python train.py --dataset="rendered scenes of coloured solids on a plain floor" --learning_rate=0.002 --weight_decay=0.07
Rows from block 2, named by matrix and row number. Each number is 128 + 24 x the weight over its row's rms, rounded and kept within 0 to 255. All counts start at 0. Numbers have three digits each.
# conv: 3x3 conv (model.mid.0.conv.weight, 288x288x3x3), inputs 256-271, a 3x3 kernel for each
conv.30:178114150107066142116136137133069108141125102153100124096113136163088098136106164149113164118081091142122123136142122164120093154071123109142113144136140138153131134116106126109131140191116146136105142213159161103081147154124159185123114118109159127119093144133164164085135120126175173117146162121140085136159106153124083064121107130125121083119095127111110134137134162131131129135148128142127123132135108138118112102126134126151112
conv.31:122107119141135128129139139148142132111209138119079127151149118116149111163171150102120109149157110094157128122153146106124145119104163125108128127161119146099137115136118138147123116117147106109112153126102148102154126113137153075116152165076125133130177135099133141089131135179161113095110118124153125092138105126165146149141163130106157114153123128159122138129199103117150130099080141095078101107112120132157176089144128177152123
conv.32:100126110103111119106088135134097109123079129114124170110126131133157146150123099138133126150178158141171130107137128123135133145132094123083119110089135069141130102108144157136102112134149109176108140144137138130151119158161101182112135135124113146126152129119139094125114118125106120140160134139097151132139182086145129091159105084132080159169135093110164142114164152124113139151153108156115107110170109127123148101120172118118129
conv.33:104121153112148078100130139102151112105125138150148111131135127145165114124110133131106111127177088115112157115107128123110138156077104141143143112159137116152107139155148096135121121176109108098170104164165149216120118128131128090111107072150111159124139055114153101091103100144110139147117087155103165128104181162134176149117128106134165108139235114159125161125131156084140134149088147121124128107122089113127128120096137092172146
conv.34:153084153123179113155098162133125109127114134147148146117156152134093145125165086150115111152142112102116101098143120090158160108110131143092161120130115113134115133105059140121136129156136144160111144021150119161109120104108121146108138155162127155132131179117147116119118090132098129131109110131101149177089167115119128129111049122127121101157145151107157165152119144136121121124161128139116084139134139130123111139130111145110131
conv.35:150122140150074115158123143097149123145112127139117131118144140153147127125192158127140157133160150111131125109171128139130163149138155126146163150144170109147107156131144148155169139146147141126152120139120124084123097120138169118117140149097134133143149182083129123130119123182117065121122134132135137162066196099102114090156132137145086127115122144100097128137121141153101104135098149134169122147106118105106149119165130101105138
conv.36:124119116078179124095150104126121149157119145081127091121135161120113155114152143113159159129113149111147145119146126133115147133099131154117108109104124130119102117133124123127166143116109112129143170109137183164128119165149146135173154122110122139154124128125181102177139134102126124111156128136152103123140079157147125134132110111067137120100169121140087093172112144138162112127101158122119128140104164138132103151180119128147117
conv.37:154169137087131089150150115156138104126137118132133111105150099137138117157137131151189141121066145153108159183131172100106116100168118144139164132140130163140133143117160143175085114153171126120144151099124120130112133085091149120123154130152128105094127036162123122114128166104115116154119156155123110135102123159173136097125088125121093127125161151110111123131136092137114134106106129094144160115144122189147111106164161111105147
conv.38:145155145159087116140145151099124096128080127136088082138131117129119099140177117142146144142147126132144147149142139144125167106121162164110115125165149150151176106111096093067131128086128123119134124115166145122137171146090129175099098106112161129195111146145120156179113133115128120126124114181125117130096143133132107092130140146111122140103138095146121153129121134137116128132103152135104117097148131095148113127111134143089120
conv.39:170093141144164135149151158161154136153110125128107119134096117136140093149140098100132153127123087130119133129196122109134101086116148147101165156146106089132138129162137154160129146140115069111101170105141151102100169103123128086118105139123102099109124143134154113162152132136147115131142121160158096132114148083095098144153137141127166115147131130140149109176136095128095149152125130095137102102130092131117109126085134127095135
conv.40:084106108137155138096176109135106127125149100129179131116119136178140136137195136129135126136074156104203117150140142117154101100096121136129136111073113149130163160134146123120092104119104118162133128119110116086132144102171108175132138115105145165142120087119090153150147081105157140147124107117120121137138157142133131151096106118109119183118121104108080100136109153147140109119137139110122187104128111118132129114107119106170181
conv.41:158113159101092141094181166114086144165116125123075132115103117100111161131181138138149130121090123105213100124120152139150127128140147102108117144148098100024145099162114121068125127132123149110116122166116135098112128110125111138105120096176107113125119135130104121116110128147115066133127092133122143110108150154143174118141123114107113105123117112138139133140139144142119185124134145126126090121128102142126129127113144122166117
conv.42:138105135095125151120124123089101140122027161152074121168115096176181116154156115091140103113141135118120159149102156123133163135123155110135141127164098139137155127122138161125131153130129118149132125121117108131084145128159155138120129157119135120130175111080111173123109100106096110134108117134129122141112146115111134130114143106149086128124128129128130114130052130115121120119082137095123104107154142160142117140187143145118141
conv.43:115145129164077147141081116117081130125151085136179094113138146150161168152080099137158101133098144105158129108154094149196160161112121113138131146044151111119120109123095129155138134127146124115138124139126131146108131130122109165116116123102133140131130106102089175139144095107152193139149133115130161151125128126142194129138142117130116126133130113119111169095149160136161119124124132127112130133096133117093114156101123131147137
conv.44:100102103167110134149140150120131115115110120115136144170122136117150155130136112116122114082117139126128128119087125133150140134104144101151117115121118115128114140139124141102124147131148096109109169143115117121129111139121109164131126112108145136115131154137145136134129099134114174122115119140110089104153116126125137128142108125116112141143128091138113122174114105155101150100121105111109133131127120120104134151126149154141089
conv.45:135110139121122179123141135109119152140177144142153128148132127152122149148089138142099131164120117146138121125136142131152134122128132138134112151081103124104130121129128123101162103130140117131145109159143191127138148120136123102141114123143154155141162157198160133175152142104119108153138095151124151098135170118154160152139140143152131177112096131147110126132137126157135118107135124084071123147098078099114123092168096112097132
conv.46:099132167155143133135084098119139142150118120120136120099113124138096110136135150144137128101172105099156116129099121136136116143062162131110101120166140135151141144146155108121077127095093113102083125137117127105136115155135116099165093167073173161134103130130135140103147061141102095116114113177123170128128124145111111075107122097127118156110109152117161124122107145167103107117156124111168084158176127152149112119080118124130162
conv.47:127171054145089121142135142104121129128118101143129107145161097165156140120156117127116109100192137088134157099169113145141133134167150093120098159126147125184141094124138118092123134158113116124118123107114134113132116105140127173109113119126130162123114169135103113098126137148138075111085131148102132151081191169119159159151122140118139153154131101094110128110086134113111143111130133104081133129118131146113138143158096117143138
conv.48:128143170152118147145147156134103136153075173163142136105148142126127098125110122142112108141105112098148152134112135106152151109106125109110116152107123110086126122168137146090121182143153141139157136132088164152162116150137114107144108179140114107107122099134142207106117083125187144081120147136152145074132154131125165133154146111122125144141139100136108112136128091119168125123137130123131120137150180124166104104118090074087151
conv.49:123129109147123123108142142126141106143104124144152186141121089099165155094123162099146111120115145155129084145119121130097098111120153121127122122148138124149129160153158119151073117152123127118154139126171141116178127122140121146151136131083123128129144128099139109132149127110145159119142104117141120124128097150087081165154130124129106144136150153134141118168093111102132137141091107148113076119158060142099138144119086134110126
conv.50:106135129128124145087084179138109113121144114114132116152129154166208125133130135124136145144207059124115139122088164150139122131112140153197158132124153121123121106114133161134117143120108122114157081149117141092088127136152164117147124133129113120103091085173117100136115125052138137096109119107117128132110128153135108179155119127148161110132122141127160126144148175133171131112132094117181185120086148093150154115107115160090109
conv.51:129147122109146142100172120150121144120132122142158115102082130125140135110104120152156094099095111137102179139130154159141159111107111139133088089184103100157117105106122128160132163156123122107122118136155151169100120146112148101119164111120153148117134125188144139130127133108156107127122074094125114110152136117152114143114105113134168107114127104143131142136141113145171092135146161121116118111058157088149115107153118118116140
conv.52:148159138121130134136157168141119131134145106143132118145121128117171123157171132147126101088108126162124126117126159114104113128121155072136150151122114093093146138108113131112200143122130095123151142122116111126137130138133154064096108142158131111146151116155109173128114148148132144146114154134109134134152153089169122139145166124113135068121122137142088152140167123172119142125115142102142137137074140145126090113181120144091147
conv.53:120153149157108134131140194111161102121123133136102182156102158169091133220167119136120132134134111126126139102193129112158165122095146142118160170165121141111108194136175158155176112141170166142134137155119151170143142150133143149130139103164131127146112083167104083107121149142114091167086143128098128100122190112132179147150117141132100135134076142122126141130105145136081106088070136138140128094103140106126138134151133151125136
conv.54:166094097108095126094131156117150140156150081128118128152125141126160149105141114103125117119148083142144122110131144125111130131093115167141129106128136121118155119100097150182181129134144121123131182109114163132110117138142123183105114139121120119144147108121133103117136161077147131165155105116103142170167156129130130125112072131120155132134124127099130131168187089141100067119133131117122148151136117118111121111109145125064129
conv.55:108133136174160167138140129102178168156142138111132081135128138132197133151154100129192141140058136127096138105147094107069146153121126154101148150153163137162135127147133155167140091133124102142150113132140095141107128161130085128118152114118132110133182140133114159118127122110159104137113163116103139098108145118128094145190158118110158070153119095114095162114136124140109164147126105114103139107123101132088132168163096075140114
conv.56:126132145124134116188146134127097096141102146143104157107124126136094121129122143145158124107149131143160102084125134115119141128119096127113105119106129107183126098089126123102151114110168130160154110157150133105153132121146129093117135144119121102093126130131106115103142109130130172145111112152133136124134107185139127124104158137145146102134156088122114176122034130173118122122119118120181080139128107132157145132178147140160121
conv.57:128112141102201148120120140131116111113123080108143126157109108122201149131143154116117090125147097143159167132117126158136175121204168098141113120075145115101116125167135114103127148129165113113089137154148144134124122115149152133133127108082133143131117150136140116136122099126089133090131116117146130108120167149159143072126115157131119158107149076137144138128136139147098147139113088130138113158132128151171113119136133090177166
conv.58:109146146108088109104134113095115129150138154128081147161128138134114132134119110110137190148127117128125160154167149125095118094111107138173144118078121119136116123114120115102140107140155168109161124131143124133125146086138141143131143108130109111122118108140138093122124155130100130138133150121122106105149061111138127093137116125110065104135110135104082120163111121141095125074109141153109136159117120138127123143105170120121126
conv.59:156136106127117113127093160121144134102141122131117151118160135170099095152116124129161080177104114132152117112165130108155103097116126127147153127131138161151138180211156125103123126140124129119169167167154093118148134094122127087151152102100127104149095146168111125122145185158151133126113107109117115131150101175132141129133114161138121129136126147110104110123121097112155149069130139123086094121140136152144125149108114100113148
conv.60:127107111091126112147138098117160157115112100122130169101143129160082116121107149127131144129173124124142166074173160159137138112097127173125143078114092144123143144144125158178140117158178144135174137140104112114126116105137129128112119114132118092126109136145130174136091146133162110137133105156165131120133123159151122100124163099188130111160114128142116132105127128150171118129112124101160113150141114110160132138115144142088110
conv.61:150114150119108106158122121150110127128135111164161134119140146131092104134139073136132114071044126137103146148144120139121162152182119156156112107127140145177136177131128135104114166154130143128097143088126108110113128126124095166152128120121136110148128135142147117123113109158108105139146099146155127147141103068160179125125104101144099140125108121129129156137113093093148146150140153128089120125117087156153109120110097117111172
conv.62:128121137105123097109141097122136136084098094130104103139105166098112151110147125120142141123142142130149144134093148112140142128131134148159100154164147135156116124124141157166098098166121105132154114125179111088146130143139122151128127124129130137144134101131122159129130142147113146126143071137155133138117134091099107139159144141120138107141088100129111135143104100111115135115171129134144109133144134144134162158126173117137096
conv.63:137073109132099106131121149128152121135096140136146150111113130139161118145130140130103131143162055112139158143145072103062130138097173111161210119147114093135131151131131180141134139110144112172105154076064132144147140117138161184134122128103129126107099105091148097128118092143090125119106119107128129103139169107140120119132103103106161126134162135136162068140103115096128148147140181129148096150110122128143176152127136118114103
conv.64:142100109120078128140097104166146068130119115131143101143179110123145133137109131130160109150136079168147145112152131145141160115154139134184124141120149115149162162116107109094090128145164143098126164103130120109108106121160142134132145131117121090128119130100132150094120119091105147139108107135077105186159103142129137145164179145117151176121133140096094163119130110138094130127152119115145140117135115123136130118133138122109094
conv.65:108095125171081128104155120105170145120148131093120107133114095119123085133101120141136109103129113127146186124139155122088142069139137134098105142169107125174167118108149080157163098083087137149150118096109148145103137117115126128109137082173110127111134088097108124183145101149155090149109121123134155170178109121131148121101154120171116133111188133129153129108135109144113081120143114098134124113136127127126132137093134111156136
conv.66:170103149105084110125140107148153169141093092127122158090140140116158162097107098158180134149140110125122086117152148130106162108172128160159136121141125171076150141140162113137199100093139149138142157154170104072121148103111139086115142140142105140119143157088108124142133144141130108124132121121135114131105134157113129131094112092095164101142129087122109147134096100106090126137148108152126132131138097149144149114152119145124146
conv.67:139151138136075080103164143132123129134111127119173116147156143160150143093099078081126151113130145145133126094143118108184116136070127117111145127188150117149115138117117134162157138185124119134117104112089133166092108114146163105101142099128100100125147107112090145136115159124163124120124123135125099113147174155102103136141116160140148123108152133180163156138174142158155118121150136090119152145126133141157119099145149114155179
conv.68:129135097092121169123100144120140149111157092127119116168138121157114137099052152127147121128077146119099116122148151098123144132160103156075115105113074156112116160133153105090094111186152134141106141136133112157162159157131111097101133124131121174129121130145133130147129116147118097157142168107068105144164148111129138138150166162142115152124138095093126164147166155114135147115141114140087141115111118137140101121158173159190170
conv.69:104106131120122100117125095163149114108168106153178112125113097092152152118161101113153136143163126137110148093143125155150152109123141115142119126092135122109149119098121101119157112152118140116111109105133131120122132109130106107120109167135126125163135070114085071137120087092134108106116149129172122147116092099091120113089099152111086143168117134110132109105208147101133078135144151127103167085072182130135149154116141148115134
conv.70:167159146121083166145060145101098100124062087116113117116125128105116113144186129115141119144139116138118091085154114117109128137175118130131108115110129122180156111113116110100101095158137092157114133114121128083125131136145123086145137143118116073133127121126124136125154127108130120118146121104116109150112135109143155142120163139132136152170053116112131159149150107151117106123103103135105138110096151160117117173102162146108124
conv.71:092132121130175132154077135159121118097155139090141156131089139119124131110131102116130115089084150119129140107133099133138115109111105158144141155140126137116133121148129106131125115106120102165121131095137151097135136129111165123185117158149103084116105147171099193127126130140148157109129115096130133108141058127126097156107141144148142102159104184145139140106090145131127161123147140114098105154167082117138148117101123149114179
conv.72:136117066120094099105081127124160134092079134076107137149091133099119119142107149155097172100139143152126142131153140129137124150120148154144123113178121136123125100100159106149188140171131141113129153091140120120124144130123157121133123102120105073102100101082079161135092150092137135098131120094124122121113098110124117146128144179155140129134109071117097118162127091123139155124117143122164133134176115117163168140162142145121131
conv.73:127101089151132141132157142127087134115122127130132145143157148104161133138121130133140139143116072153125114103120127102115104097088090107142107137142119116106121129106127098083113126064098123134146130144151122119127107138138123176141163133124086155120117174135130135118116092107129113120121096050110125148093111135099104122139131168148149150136169172094095121126100144150088097120153133127097114158105112150121118145110129156147165
conv.74:129165089135154111121164117131121156131134135132086102109154139108146128128138112152178124129187139119156163122111106153114071116103116136143173117143123114154082102145174095124117116152120136147093144108114150110106161122122101096140147118182150174146101098148073089116124121124084146120120140099144135123128120119115142125146144129113112131182103111125152105138127093088132094111109098110114124158111127131123114105132133126098146